From a checkpoint of a small multi-label image tagger.
Model: 6.23M parameters, 32-pixel images, arch gmlp, norm layernorm, patch size [4, 4], layers 6, width 512.
Training: soap at rate 0.0011, 11400 steps, batches of 384.
Data: trained on analogue clock faces, 48750 training examples.
Rows from block 2, named by matrix and row number. Rows with one number belong to one neuron. Each number is 500 + 25 x the weight over its row's rms, rounded and kept within 0 to 999. All counts start at 0. Numbers have three digits each. After the name is the row's rms in percent of the matrix's.
# u: gMLP up (value half) (model.blocks.2.mixer.u.weight, 512x512), inputs 0-127
# v: gMLP up (gate half) (model.blocks.2.mixer.v.weight, 512x512), inputs 0-127
# out: gMLP down (model.blocks.2.mixer.out.weight, 512x512, transposed), outputs 0-127
u.38 097:497514505456459488476514466527476482482495479496545473449478527518471493505505532501502496475488484463493489505475482517487510513524520536469496485508504521514470483519496522476520497505478477503525527472483491487473465490456459539471484460497482489496515464516489473468514544471507502487467523533486464501492515477519535530445503512494479474468492478471495499473503523475492489525445
u.39 104:539492498458511482542451514504498496529511467533507517505490461536492510513483532496492496498491475504497513493494478535535546501497504499477514521481513492567507513492500477463512523506527477535511438536551467489484516539489487546503484479475438500521528505498530516495495460497523506531525477523466491545495486561507477545433479543489497538493490496517534512497473526490542533503524
u.40 090:508516457494486521470502500565484503509488521490492496538574441499508466484469540497505495527487502531474522500509490542535502499536521540606466537467507495504505480494514464484533469432493519482483469528472513487476535492500482484510490524516481532465500506506514516516534489498475441536487498490463539504479489535496515520490502487563519476540503470508506507456484479492500478555516
u.41 090:501501518508549485455530491540506502485491495498521481477517521524491472462539496482495510519534461512477524497481454533482498516495524540489527502538507501518489517486456536506517495517527475508510536471467509466497469507498490478530495505532504507491511509500486522534496470469511540479549484540507526537466495508510484498468473525508486519514485494496497507503477535492508488491466
u.42 106:510484489502475488452499481493460492551546483500527518508508507536563522476475482535538495500483482495480482515504496487483508491485506467487522481511500531516535521520443474510486502520478532536522503471525470492495495520478500474530511526487536483474535512511444545528470507487506464489526493525477518527546560511538532527522521565494519518504472523517492512512485478463520497494512
u.43 098:490508509528484454497500494516490513544501495512519489501491556512495511514530549526467537522510508530525501511534513491473484495527512497471516520502473504491527543538531485509496515552456532455547495547479454522518476487540478517533486556478531498544541497500524430488536540498504542507505466466502470519497464480500526576534526500505473492469525504505468482497500461502543502557488
u.44 101:465460531472516476491480495509493484509485517489497460515512544431489502509504457499568509504483498531464477515498494502518508502514483499505485488496528502465457479507492515496507489462517477496496455512508470494521460493495478501492535450548474533510492487506486479524501528509468540555563475531507472483525494503467478447508498534505509521520547486509489463475497515520529489497546
u.45 098:531471490502543487540491473507470498501483489511556474512490486440518504487506499533504469523472483467511530490510503527464493500473501531476487502524500490492488532510530470527484506466507454463532519511487526503485462511505474478498517481479520514539501483494547464507497501475478509520517502491518490505486486536481504503451526486480465519477449561448507495488498513473476544512494
u.46 109:511512492534521460522512503478509509450480476487518504510502472506511516503516473535428466473513493525466504441511533519533464484493473463499487502505512493531499515500474478523467480496543504506493489493515518496521500493466503529514480499484524491492533519479546538490511542428464484532494497519493479473471541520526488515479504520517503479485483471471485528509526490502458499466506
u.47 096:494547521486457541456471486573518527461519498470485496460465502506491464482492502505509511464506483527490479488506519485507524516535496462500503492472495499530529512484487528526452503458488480491472491477532509520532528504513528534499538472552457529441452502487485489488500490545491481496540490510458511496500493508470539483459498464517511517501508490528500554515526547551500526485499
u.48 112:505472499519509527449531556535530463496539525479478462496537471501519497514469500502491501493498468455453542509486512479517513530492470468511523489443539504504466497484537529478494514475522500471511477464514514477498489556466504482498505502503501477503500518476496495528469548529483512487500490521489510491520568454490490494491485500515539508514496496538492519497538469517516470484519
u.50 099:529458524533535506490540458469483510516495463523526509475507473501487525477505517525491459497485461557533524511487504522484496472497484489493479477513494530464484525540503500520482543487509485507534468507480485509526483508493501480487486490494477495557492487504497496517507458479518475523497468512497498504502496515489497453447496496525482470491458461490473441450501490489475510497494
u.51 104:464495455538531543482488489513512533542509529507512542500462476501448481542516491447500436452475533478440466499522460507503456510504496511488489502496518513576467500459418473537473518527507467491499477511499468490504534500487507517513490500489488536494529525472525496528501517519463469483501470505485475516505486517485528539513529522514507500502498483518486468489525508479532509482512
u.52 098:509468510503488485514562470533531463488505478477488524533517460439490459468497494483502486466504533509487489493501525473513535514489454476498482504520536471488446483481532475529509500492488525470484461510500508502445454499525519452494499517473477488491507509480527490495518505488514527548496479517503567491512534509452473523488533514515496500452479501525476498494504573507502488487529
u.53 092:513491495527506512501511483550509457474498485534510522515497497536460515526529544460482515485472536468537494534513483529505516515485470470523500549435490456484478497492525531492498460456515483531474527456493489481523502508545453500526491455487516492488523497475484505531507530497504484457507514449546493457540487503442462501493527475491506505484540528489478523515506493503519481533522
u.54 109:523465520486479491474500521539515515516491473511518476520464495503540483528490473505498505513481487505517487475518484528465485537494519515512501516501476505497490504438511494492520489491476458458513503532520497528462490482489485492528512462487447526469473511465496495492504475465485465467517474515496512514462529488529461518513520445484479530461519498489502525503471492527457524511449
u.55 106:534535490480507523491516463514546500485474490498542509481497523497506552510485536489517473497545482498495499499500475490484481514557544504462497492497455506542509519505494433505465488525532490479529481546508493493508473513485500515553523461494503503486470522478489509474535506480539487512491480479455488467516500512535476521490521469499492525490534474492475482495518515507447497477511
u.56 102:507509508478517528526517477510499490535494531500499527524488481502472470500492499459523511480549534473523521493515479528481509526503493529490475514478495508480509506538508540565489523485488518476485562485497532497506522486452513502512504449540521481541527500490511492483520503532500493499516499480536546454480458495505505488481474521513454534507504481522560513460501528493495490523489
u.57 103:528513506467506529474493509435497496498540505490502508492544490503488504494517501505487494477523481437489525499525505502470458491511488524433505473500483479499470530520508468464454521503535464505506564507489512485498528512472475493506482521482498486465495518476504517510452528511492507511503529467504449491525507516479470506494469538539505494500506513525477505537478484481509493518493
u.58 092:506508508492501515507463532536490536510507485452495518491521478528460461533489495467535540506502478476502468504489470505462515511456468496517532504491485506459479466500559503516477492507513500514469504474493499504484496460513512546483483485503496482469518542495483500535513569501501525446526444517477497459523517519534505508538438501493506452520503490543526484524489517502478501517483
u.59 099:521504499509440480515490458480492501460574515504534472513495501519510505477479492452468515523491468487505519516508534463493501520472506539535484497522497465499515505498517481502487464457532499476546501480540451486512507464468499514537495513512479520513461486482521544522534513539477495524518465444521473544467497488451512541541551478501499485509520515444448498518483513541513495543492
u.60 096:516496486471489504519486506554497514491568496505512469512489518494506550456521455507477494475497506482514484556499503523490461475475504503535494500464496507486496488535510482493516546493488544454500513488490514468491525501536550506529525510485481529529496505494513484492504467525506483507480480503460493503493481523491503530463524534482499498520508531503495499493486487497534510552508
u.61 094:495477458522495466503477508483516505519480450487494516487504467485483515487485525502492520525540480476540536487502462471488543534473488522509536475487494530496514473512497530544461520482544533515510514542515489511513463532477475494510516511485522500508509510493519484530491488495513473508482483532517509514495508483508505519474536537487515520504506489514489482471453496433556500496506
u.62 106:516489480481518520500477484501466486477491483484454495510466476556468490547529477492555508472488529572506469502504470499503437498503507547505481459523536514465485499483453485529497476495450550532505487486500470500494498523475436513507531533505483492493529540524494476507536498527493457496487533517534501513485512537480544486536492482471494544491487507473459505521539513493500510517517
u.63 103:512498472511477483491509522444512522517497484505514516502497502454515530533524524527486433476511512463526496470474515524509528481498468510522529503526522484472498530464484522514491513505502476508524546527486505495497501482502493491471445496502502492526494466486515510490481525512471478506450506488476529454480522539487492469445506526487556498511519537518458476547491450472452515477510
u.64 097:466486490523481465531486472469503539509551493502539478473477511523516490501512467488497495533479479509505535476466466465436497506472537503466465492538497457505505521516473467516516521496501498504479489496492455508518486483520492514503462478394521536476481485510519499520500523457476497493533500492504483507515473552491523538507495514487521486470499519513456484489535516501518491494493
u.65 096:521496485501534525535534537531484509552487474511524493511517528473484454464474452492510513445478556496499507486492492515498513520505487493494470538468497491525455500508487503512511507488486532508514524522471519500463520520534467464501519468501473454475494520480485482442498523494547479511535494479491479542488517483494540510511533439472522493469508509468506476516491476467492466498497
u.66 103:488455498478525518511535498479505514531523466453541463487466496466504512497531491525498473540506503554445509472489544523536488501560497549519496486516502496531446510521507479474519515528438498510485486476532462487525508526534491556490501539545478509525503496547505479527535517534501487544521570449426500474485477492437481502531485526480454453529481474496478505508511510521441521487525
u.67 103:515489518475479509492516491516511505524501477508515507511514507519481507511507501491494508509501535525518495500512483504526507466487463551533510481459523487526485481508473503535568488534522444517488477501468495559494522543491552516537525466488532435465490474467502494526515480513504495496495513496487481506477565510494485481474529515457514510453507452512499490545454526506494508492494
u.68 093:470527520488488500519485509445492473521482470533515517449504459497454532510517476486536507472461536511529546560504491552505505484502499500485499507534517532502482527482508480506509536481454463527497533512468441536497527504502462514449431513504491475479454463504516468500499502528478517520543533466529512526482523520532477500465485468494482474522486451507497520498472515509506524475524
u.69 096:526502498519468525511469511508503473537509525546500543511485461482448471486494456498540486492500484458515493518521501461545505506543530480477464528505506493491483525504487478452472512493519502550470523495503533535470491545511506510492558501442518507526520517474474467505530493447519516484461482575473490525465489507532478499470501527469463552540503532494533530450490501504515477486501
u.70 089:527520474477515522446488477497532494555516529503477489507533491467483464482492516503523490493502512514538498542486420510514485521496499543477487506498459508497515514534478521463492468456544539503496487502497535525473512471517469510505460527475481494480523516500467455491511506517481533508482459469484523474508472474513482511489461549487498529524446436475495480486474515512516539471511
u.71 098:515495494481495499536535528498494548502530486503477522486519502502498472511538513508529536543500531477506480518463521482525468502538551487493508496472451532508460521522503527491484529488512526529490499495473511523525430508477505517520528536486502452490501494460495509469457525463456479498503515502486479501482466498584477525484501504483519513499512517539481534503483493473550506460498
u.72 093:472484520476510479507514503503519509512528507529454490486490492528543489467480471480531525510477492516491504537547493500478483492495475507476497521513503499477517511503484496510499465518485486485486553517480527546477512544557547510450506464522539525497543447551509502499493526519488518460503504574507531490528528497485480476511504524498441478502493524540506482502475501527548491474507
u.73 098:483515502509504524542563492473495447485498478523513487485526497528512529519497513477517484505496511513498492484507504529479487522533475486535478546489475505510488578495474492475459483491519509452502473507507513491505472533506468489513473452462513506507480481518488473501488524499504486479469499518518455458456506500426506548538537517448512475497486502531511530468478501495528483508486
v.38 105:494526479467466519465507467508480542518507521487488508487520539526539486495459528482496504500493536507473475506506546476474525489514503485455509467496519524495496501536448516531503477478511516493517478476434454466473492490475494511552552571506531538484533511531449504454529480456525562509483478518486522505502482511537467546499500487571523496519571484482527502490505498489509552483492
v.39 102:473509502536456459480480482555492487479493509458524508534493468488501475510501519458466470480477525492521535518484519515486506489506464474498466486488539485507518485501484489515462488514477470497478531490502510514494510454494484515466490477507477489507510460484472510489500535550476537525456447491501501497514474486513468509500512510459503503513521542488435469526495482476501464524497
v.40 098:485480498502483497530520518521525521512509496505499507479504507498476469505502513477474503482522483522521520515511505517518515527454481516483466526515569496519500511493499529502525474477537527514475474485519493489505505467487457500478516482490465493482489475541474467490510487485481466455498489475529532487528454508521505492459518500504481458533562483467485521527523447506499541515492
v.41 098:576496508522503515512507522537497547500536479518502444463513504463528474549499490496523479473538511483480497531482512494493470533455484489484513479521507452511525477463507477514525483522489505479440517478483499453471466498508496476478515496490523504463466521479488485513509506474566496516445432474477544525472531516474498524458479539511488478487530479517441546511542542469496497480511
v.42 106:520500511506505489538517549489539503492499499477467474494515542510494463461469519499469501516485492476485473530488529536492541506500534515484492529485515510506523489488524528439523487506508507534518501508498503498482522508453470463498551514483489526462491486525484523518474496482509500502491524530558474530511505523453509501501494529496479462483433521510552497549444528488540525502510
v.43 099:496491487506497492511496514517508537524532488486502510481482465520520550511464499501520517527504534487477520467491516478496508475549511480521467518455494484517497487482505470479525505530501479507451483537490527510492508508471489489492493564516484466557502554484523464515524536527544485534494467490498517535484501447506514490458485476471514501511493527496530519507548490501494532491472
v.44 102:507567481462505496476472494504486497510519551499494494442481486492519488510492495491499507540487549477501494454520528473486538497509494526476494528502513508490505485504473530534478576494456507497508501458494519488492496517548481477480529464490508470507518504507477506489508492522489489507492536511453473528519525495522496484511528526501515499500491479474485532481511488443482441478483
v.45 099:527553480510504532538536505469513534448527560528506500533459472527492523514514465537518524498505517544551470524507549503500464492468498510465489465533506495465520504531503486531475536472491484467523462509463535504496523448468505524466486545494467472480468489527477484476476535520477508498526515463465546486502490529508453517481520503508481542499502507524486467482511520488554459476448
v.46 112:508516540476498509511552494486505475508523546495480488503504516532522518541470500495524487489499477505516560477506520500511518516470477526422511498504483525542518512552468519477502520523487515492528502508465483499467499464476521468545527515502523540488529501498462476458465524524501507500481469500504484493495527473517468508568522478459491476503520474502538470503534440473491528517497
v.47 099:458521489480506490495443479516540515548515450462505521508526502525525491526481475469504554496470497526519527469479491456502491484503546475498546459508483500469502529546497505518472510492531474492503465530525532507501486519482463489471495517519575493510502512443540503483516482481535450535549491500468499469504514513485557491498514485510493491492507495487505495491493465490514502457541
v.48 102:504473506528506455554471551518501507461504462562515514565512478466477483504473488498484498496478467507477514532494482549492490527495457485441542436485501509480461495473502522528484462495483485497494546509497476471511482512459487538492518460485488480535560551508476502500477504511477494503495514492522507514538511534534503515522499554495531479559508488489475500516501495491484498504486
v.50 098:510529515449526452479496527467491481448456539487511482489526543524477518461478518524491516475480563523500495501524462494497481490553522526470471479527513503510452487470496511527515499527530491502490481533475470488502527470525507499480465492455506485463489443508492538505502504522474511529501464524517479507456443450515497517502497469519503508516484461521535527544453439524490486495517
v.51 105:446520529470499502487485487492476531516491523493481494496495505495477472499522478501495484533513466533495465493500517500557488494517526444521485493506518462495486504494532510558496541502534511511498487455509478478479468514546469488525501517493526484487504517467482507517477487511488524506500507507483499494495474533467478512486462522533496515503503489515485485522513523519491483529503
v.52 099:529474482529542457498489519524509536496513497485515514472536439505508510526476501496472499501471517534487536506527444485489480531511486487510483538486507510472463506518495503511471488534531501467517513508470472509474472534465491450479494494493492496497537504524490498505499503482504564545560496529518466480524509489511551463506518495511504487501517496539539578505520520516499489502501
v.53 092:498441467508502515480507482473464500478520491497494503489476485479481521494477504465504502522487544579509468502464502508517514459508545450532481517511531483552506502486512517535521469479492444499525500513503524494451485467501465480494537509467532475528479490498481484524492498463526487505510497511523459519488518472514554496460490466495476492518540493495510504475476481502542494538460
v.54 107:526496464498527504559509523536472500521488511467485488470490492505485453471438471499462517514486438490540492489497520523466482491475515477508547504502535517504475493487545505477534490493503493484514482472503456516503496504513476468504524515490487498494523520495499480490467505490524513504513491538493521550484514488437514481507509508496522474519497514488503507497569489508550468492472
v.55 102:507476496472524503528470496492527537477479508503506558485554549561524449546499531448505495551502491526533488515496513490529507520464464532549485485491546480516465504495485507555514490578493496470474541503481461497526516516518473463445499482475522481487500575504524494506481501476506502471567496503491496500500507511510467512483457505521554499458464506487465511510485497511498481520498
v.56 098:478501487492464510481495492503484493488505480505545488497535487543481439470510539480505491481500452499478469557493525467528507557491477466477516494472516539475524457546490495460453474517491512521526473497472454508487472534512469503495492533547493514506509479493524518505529477486521508460502501538507505491470544476485478513552496473479530483450542524452488454501539457519507525520476
v.57 092:489496488509520502482480452551558539504470491502552503483481482499472533490478528483500499497522486518439495520522529528494517481506549483515545494522508482498489452511520512524524485482533503523464489456462487504537492480497486531488495507489500462440501480476497502490544475508576511510515526491476494523503518483488515552513553503542512487516523535508514481490557494507516485509557
v.58 096:459492475523530471473505436548486465519510531514529517488470502466537515522494513513514503491530458486486472449526517481516504490477502476511527505502469474478498471510484536478477470513482467536530526507513544482508473511515520495483495540527502523488470481490486506511537500456534464469517512480479507497519502453484496500554519527497499505503447480534508539473501514517482456538476
v.59 101:546505537505490501486514500521511523492507484485520497496518529484519495481522530518494513502488480484474504486492511501497480509552517553436478545521548540447498505473505495475515508524470525472501527511459533525508516482506503483532542530509508546502516483505450516463491483455480466450526505475550456482484533448504524543449491496485511541489493492511470507463511534539506479534518
v.60 093:511507500514489500522492505513508513523519491551491524471488502467527524436543473543491461516493522541487535493520501593477458449486526498502530476514456542509503500519527538502488505511517512529512473490481509524499476518490470506502511477447490461538536520486497479520470463515491503544496492523481462488508479552489451478545482528470524525502456435469511536541499512497509446503528
v.61 105:509497540487498485495517517493527521494519472529489533483498518523494493487476498469411468494475520444495490501517474522498491542477506496499516498492513492545491525516534502539480534536524499498485486469442476498509463472463497468507487486494526468512513500506520552495499444496472461460485489472487513483509502451475518470509489453515492484479540527466541498499484541488530500512521
v.62 102:508523459519478488426463476514559500511520518517523474470473477507480532498492524523493488538528532453545516536484483491498563497460475457493489504488493442561532510551504517509521489513507510545499477518515507524519467550547497509492507515478567515513497462529512474463505476547491533524506487496493514473480497531502460467478499466493498511528500516529500463517486516514501428470549
v.63 109:516490482469506483538482557481518500517503502483479517491447457508513466471490471520524466503532504478555483480502502515495521486492490542490508477514473492495494456562483507473544501514508513521527486538484525503432518507471482493503535536487500451512474468464460544552499517499475468501499540472515507509504491468532518495511527497527520497496489478489473499507533492527514478533480
v.64 094:470512462496482540520512488500531481482501510491483515514524481490502465507506487510538507528540511511507486511499486524490484544516518572512546507557485510512523462523489487506486478488459505472514495508483494514485479513472421483462465495534506486472496539486515484538489509505414514484514450564445487494525492489522504488486495476469544549520494488518480524507526564521516479487462
v.65 099:486502524506483537539520501487470542502494459466507563542499504437480483477524481537490523469527490506460551498506514530493545479513495493481490508552494507482486501518531491472499481514497508560524490513489501482475473483471541496520447538517482436547515496505492504543483482517485502540505461496509479546502511492506519432519513512520515487506467486497540508504517434503522496472505
v.66 112:485470493467487522492532461481525512478520504433485535540504490501504502504469483500485487442489502492525484534515511521494536510463487445524532523488525524488500504502506542562524503490496497539496531535512490502510505504477457470488492489496471510510447516525522481518495541474467441507521490501481485493485483516517481525522475493502450522506536500503469503474495464441506505510520
v.67 091:530485498449519488499515477482495500501504539484502479525489490487497517510503492507512495490536491471445479495505451505517488484526463494539522473493513458495459492450495525485489509486531464511444483507516523539486468503520495488544474473398494546522516471486494512480468468442539491519496503497485483510502471497502485500526468484499524495541460501503490494482469511530467484527515
v.68 093:478504517458490534503512510486505484501487497474526535469467549492493474482472484518510495519511506476529491473483477494485517471436487566515498493489482522500514485556488533495507474482537534503489496462485490543493466503477513474564486506522476522499529478529501510470485488508461512476517456480493472482492477511500498510469440530514495488490547496472493519490494524468481473483496
v.69 102:479521461479529419568497507531508541461516502507479514520515482500536469510519531490476533482523545484497473483464483505462486484485545494533534476504538515553500526543531475520479492456485503498500497438514529485470495493480520473465493455510480505485469479517522503506508498513475466525479448478474502504530486458501491470462510496496492526482507472464497520514513492456502491537505
v.70 100:493503493461533468501500521532502502472500450509513502531553475503476506499492499490558478481529482509499496503528554520509506517519462471511494509514517523448514486484543517498480496457497495532509517458494490523482471478471460494434512483449479493559507501515502529500511483540479490498526483513468514537528494488492522502514454523525509502511506533537500529509495529492503487493521
v.71 098:532467504477513515505496545535507464486497490524466541473500490497458496503485515501503515495494510471497458473467542480492475488493541504506468489519450504510461479507502503498485519581503488515491490511542503529491529488482563521555531508522483482439495507505498509522508510496514503485459501512481477523492501474548464474490521504493492516480502488522475525481480458488521514500504
v.72 098:490463478521502509496526550502509509496489514478487495492516543530484527494459508500516537528478452473511522522493508460480506495470552540473482479483485481488528545481492480496509471494489510494483467544515464539515485517512535493506460510502513531495518472485520510520466472521547480518508519474504500487467528499515505498512519466518488534508422508481532544494481505537521509500494
v.73 095:536524511495440478479467507477476534513527487449511459527505487525430500513536487463482477534493534547504487511520479525480518464471463520463518513501486504514507483515514503477478551544500505487508479510492505479439472530516481492444499486479455536474479504479497515506463487499528464510513498497515472490495465464508490528499513503484475538488494512528521567468512486478501479525521
out.38 095:467470484478509521504510542485496491512542479514483525522473437471567471478496501548482445493452512510475501460499533526479527506486521464490498516500500510462522527501456519496489512487531488544456492478493542453495458569504470512542498495488500550470505531497501482497511494501466499507498491502504510527516455490504517544473456557498515493503513508518518537554489501527522509446489
out.39 100:457491520516507499501509487495484464510469492495488476500503511515551501455479467547547517528454493518495489497501473494523494515508518478486485490497488484488505473490495516471478477468516527515457523502501527497532523474502524508460449487513464450486492489529504503514518510507493494489505477540545490508508481501497481460515495494509484547499502525520479477490504471512488460507514
out.40 101:475504491475519540485458567496494519486483504513516504506488499561504494509506496492497439481467548460482475536478520520508471527475475453485500502513506515497491483516497475515465476522510438527525483471511470515511458526522473554527521513513489499505526502508520449504510479513475491496468496506453524519550530475507520483529473497501520542448489460503495503578529481468472511498517
out.41 105:508471475513493531537495495457503521461494506471499497509493460492517475498557473533522507497524525492493474471535476436494466532489429514494523507467527507513491503484467508459554541505481483508475481557515512548518473515513501495499475527488528520523521490519490495487466506478459467508490515509477448504499493487465503531503482512478459484457502478477500533498513512472485484551492
out.42 099:523506499511472524509515507506523484503524509468489561473515480510465542506491554465516448513484517497535498513485554538480492495473492512469501531486503425495488503521495484544528504507502517485536518510459495505472497529509524532521457490479470516513532489483498489511549511519453486446533517472534500519493464573541524479467527513486525516492457506501488513480512508485462542485520
out.43 105:544451514496500478484530519509471467520506484503511481483516530537489495508455507522533531462528505471415482476521492474502492511504516479521508505523523482538514493524520503493489530535525490542473482466492470475517509480477489494463481510498483515474495547497504535531522484452482497524469471496538507513517500493502507469509497543489518484572492496527513491511516569491528471529522
out.44 102:528484532522502492522515486479461499479529520495455545508512529529524489498487514527532472561472488511455538522461499515534497525550492445529493486506539508506507485492543487488518533479473526476505488480555514509450511477479459511552484530501535494503500505538540479500474463518533486511494515512491518526499509509502519482515517511502485499455558508482484514487567494505462524490478
out.45 096:497483468499492546539480517478517506474527472494501536511525476513528505515498536561514493498499477527479534536493497474481487527525503475452515499476496498518453507500498498490496515530505506509463534478475495500501487541489520562478469486520481525505508523509448516462538486502490501534484498500526501552506479443491483496509510506495524493486481483519496523502488559513471484494520
out.46 102:516499486519507502512495503526522466523489529516510519520462495486514536503497518502522451451508506480505522494514505508489485475491488560539489466476485484483507525478476499468520500526461454499506526461451508512513522500497476485500492502500482533497463481508457415483520502550527462487472517520482536487493497473515476487482459512445509501475515538464506466510543459507523478510507
out.47 101:483470536467474495482549476504482437503520498533472482515501502493516485502488538516474481504501503523522480482537536471480480488491483482503475525480502459531509442499540451462511483529542517460480474524486536491511502526479498474508502541490513472563510497488500555473516499463485538484505517519522502560493490512495491529478514510466454449484484485501473480466446454492488493531530
out.48 102:514525529533451501473442510479478481505492497456473501521521491527507487506501478500505491468502528523497501488438503489544565475496511477520537549493552517461507468477519506499460503456446455501522522543484499523556474467534489528480483455519462548522511484503550512520522482510546479522505524515509495501464491536523505537496500523522491486493422524484517553471488495502478499495492
out.50 105:522489474537512490491490460496502524502495490485528494482513510440469465476517492476477535514436469471472479527499479515493506523501490427490517516509468510465479500481473492499486527507456517488473521512491500497465489504495543511518506500511518510492542533543491505487512485511502465538478491512513486478517511510484487513491540530426486485496502509517529488509559460476480535525510
out.51 096:513502512514509491499531476505499530528463498504546529470530525471494502471522493500485505465528466494476523487512510526495507487520482477472469456513477475498495536517505503501501514472537484526508527470532512492446483494496514513460536493573481502544474533519485533477521485438503440473501508541530483491532512469508487513467509493494536535514562483526534537480507544521456504490449
out.52 098:564506523514502529529518481475456526500518446510526530522496519489498503495489466520504484473488523539552552506503470548466465482499545511443528455522514489547504499497514486490462526516549504509473495529471479488521497504499482523519527511513526526491440477492471530465486505523490523504528475474542519548486520483486517481491500524479489457479478485531525481505519550522476514495545
out.53 095:503455472490517464481497493510490494530503516495504485496462492495507503513517518565523493477542446439503522497521484487476538492540515492486514480542502513525490500445494483515522524498485468472492483546540488499510477490472512489503493552508499484511452528506488517549538521519507489496481522517504495504499484522543530518468567482538528506477526521495508479491541526557498480473443
out.54 096:480484526509533487557438554494481501463495527466550490529461517517464508508512519511513489511541480495487482489469526483494513510515522515508478470490489506476502520508511506477531502539505521476504462522473491488513514492532507451514526538458513500488482543521495456510497489476522438507493512498532511486479522517522497517494480472497481465537502500495506502533518440553487481496485
out.55 099:486505493474490494510485497491488482499495454458520545472539493472488512471465528500489540450511488487501520457510474487510475506531501489488487499455496520462477518519518479495502502491493548484486478523502550490472480511495472530466469488498482461529477514437501463493478479492483481560552486461548487462503495539488491516509547487480531482525483494513483512531491515518497517488505
out.56 102:501519474525461491457482495521518501497529484505523473511501528498528491478491465523447500493493494510494498472480502481515490490534499441532456493455500522491499511460516500513532504479480455529491484470526471487511533505535503503481528515485492477500496498469529469532481482477538564518495530505465526568508455506507530510535507466545491526510530481483485515501512481525547489463500
out.57 095:491517498487457517531510475484490495471506516501447474537512484425526495497492546524529474499470490513475487505520526500561483503488469457520515544488444497471463543507541494501504505512461540504516468519480478489525526526502486522478521495493498528487535495528536523509499492498521516521487514464545537542472504471494486483523477488490506553511541472501505485485473478524476501488506
out.58 102:456531471488473492549480513489484531467516545500479524503516527471507467505490516506504469508504462530479473509473511508553467524503506483515493483522471458484492488518488478416523456456488501525511495541535554471474479551521518505499497551519508483554513525525486495472449510503474487477456483494507485527508519488442483479481513525506467541500532484462491501503564521460480523514484
out.59 103:515511474478479474544513531547537443550490514503490499505505478453496486525538459522503501501508524483520512467459502522484521503466515507509486487546522464505499536466488511526532467453474489507482475535488529524488469461462518467508508539496499485479496457503519508494497491535507492499491509475489493483467511512539494491464471549525507461502511499452472501476486476491486542520499
out.60 095:497515514498503495515521513474485523519457503525493516510539511503544464525486503486496493514521512495485476500502500521479508535486509537518483536498511521559504463529504496431479494521494454516485439491478469513496484476503449480495448486499491497482501475475526463490528518525508500487479502531502531483494510475478514468539476509523454477485470495478470557446463468520514466529486
out.61 099:508531532480539539531535508501481512484504507480482491514532452500488453516534480523523485518497498547490506523494505490496495500491504507513474509494453483495475506474543493479555507516485479484522525455491454469464494516472526494493498470505559506512498458547433511543490491504500494551518506475518499458534508496508511506505453477514503491512479514500472519538541467560515483476469
out.62 093:512551520494506507496538535525481468499501511508451472455523523521518462526549505509518496513519485500522507472510506507555481474510501485499473508528470515553518469502538494489498495556486482501523501502497491502466461469500532496525475494487511546537471478534501546563511504498498511526513469502468481503487487490495517493519494526521534534524475499551536485531497519489514489476496
out.63 103:514504478442486462546512426482477482508533482518542471469491498529478468506478501492531512490486481482506509469499472497493488544476501489488517506508501464522474523513447545465456507480499470448472440479516531454478487524500465504521521528500509499473528504487511554523530514472506481498473508493512494540471519482445445481478538516482508483497441474483565504486489522493505509500503
out.64 102:513536473505519488459499473511499494501484494490492515489511502490535512467521481488544504465509470455481455501525532482488515513523452516479526507431479492487481497461539504462488477494509507507483514444506494522493501499499534468502504512499468557521476517539531506459540484484501489499432507509507520516491484543503466494495475475515485506516474517482508529564500492470521501513514
out.65 101:515494443534473520495489485514513535466500516477468482502473535499475494467514519500450509550493471483482520491465493501502400474534484490461506536514483521442519482481536475517497504478494499442527485533508454506511495512489502499499490520536532521512475499549547501517511479510567527509467507528512553463480505515493472527490506531481437488540465526517541506524505486518479529524509
out.66 101:500525533456495472511496532427480531520516526473507527462494484533505505502523546532493507526511493499497496484469480501475509462494488506464486557527495514446472478519475518469524497483498474520529517505460542525477484465507482514490515508466531503486510455524466506505456456521519524465502455500514499438511510531508486505516509476464479522532464517503482465563520453492486475496535
out.67 098:484474524460518428482460500524506536528508520500503533530516475469502510480519492525466463490515516513532554477533506516495472437492516464467497528505538490491521514487482523511505476501477488481497497502529475519456475520524467478528454493488482533515526473509482470510478479488531507492490525520491485458477497527525512491434497451529490522500520478510475480510491498516509523516516
out.68 099:533532518501473501509472523527542526503511495487515455514551523478467512466485553518485529522500504478470474497496498482498536491508503499495515462525504500486497488510508505473514507513482503517487504481493476467496466568513475506576506512515493530491498501516490476509534524511529465517513495494489517494522509479489502534516487486492474496524494560487544481541535554477512499494493
out.69 099:488537464510545471489483513513528517557535555536502484498500474511490503521530510519542503474531490491510485470451502490473473516488471490517491460504489496522519480475488511509491472511492481503482504505469446541476524523534525485479445456511473478519537477521492514488479481545498516467468500515480499482460530459488566519498444487547536458441514473525514492503480485520511500536447
out.70 092:535485508483508460529516499497510473496484474466502553465508527490505530532499498519479482501457480486519478456492554489469499458457473476473463502551484490492483482514514513540505494500544485504520508480528542478459529515499498521510486480507525528556514532506514510487493528512483510483488518492506520488507498474460516538545519520532529506479533520503509504483536532525454496517486
out.71 097:522500503501463559491443504501517489498476459515485503512534495452517500488496517509529518479465494506525498531486511505454506517533529478532514496508532494485497504524463477496471447545530488513506504520452494543500466459523479491494481471478453472503545461475524510530519518506465464485502548486475483498523462512483472498504498531552501513484513499470465532504502515494512506464545
out.72 102:533500495454496520492506501484519505481514501485533509514472552491453499561511523499501445526530546509484506452483484480504493514515517478497522466518522472508457509466525534485508505494465458523510434477505472501504491480496507560494485539526467522484477482476477447494498479541478546494475504497495519517476483529517541488529476502491518480542494517491545513504495537504491479553450
out.73 098:478492497495475463502441491472506525491499484493545429502484477519506500491475497472491500526460546458455533483515498530477473448459513463483473525512529464478522458524443495488458507501454509523529486507485487492488477473474540481517486542497510476488520509484499520508492491485451492527538536465520514503504514525565541533471497526482501524487494480487534502529514507552515503507533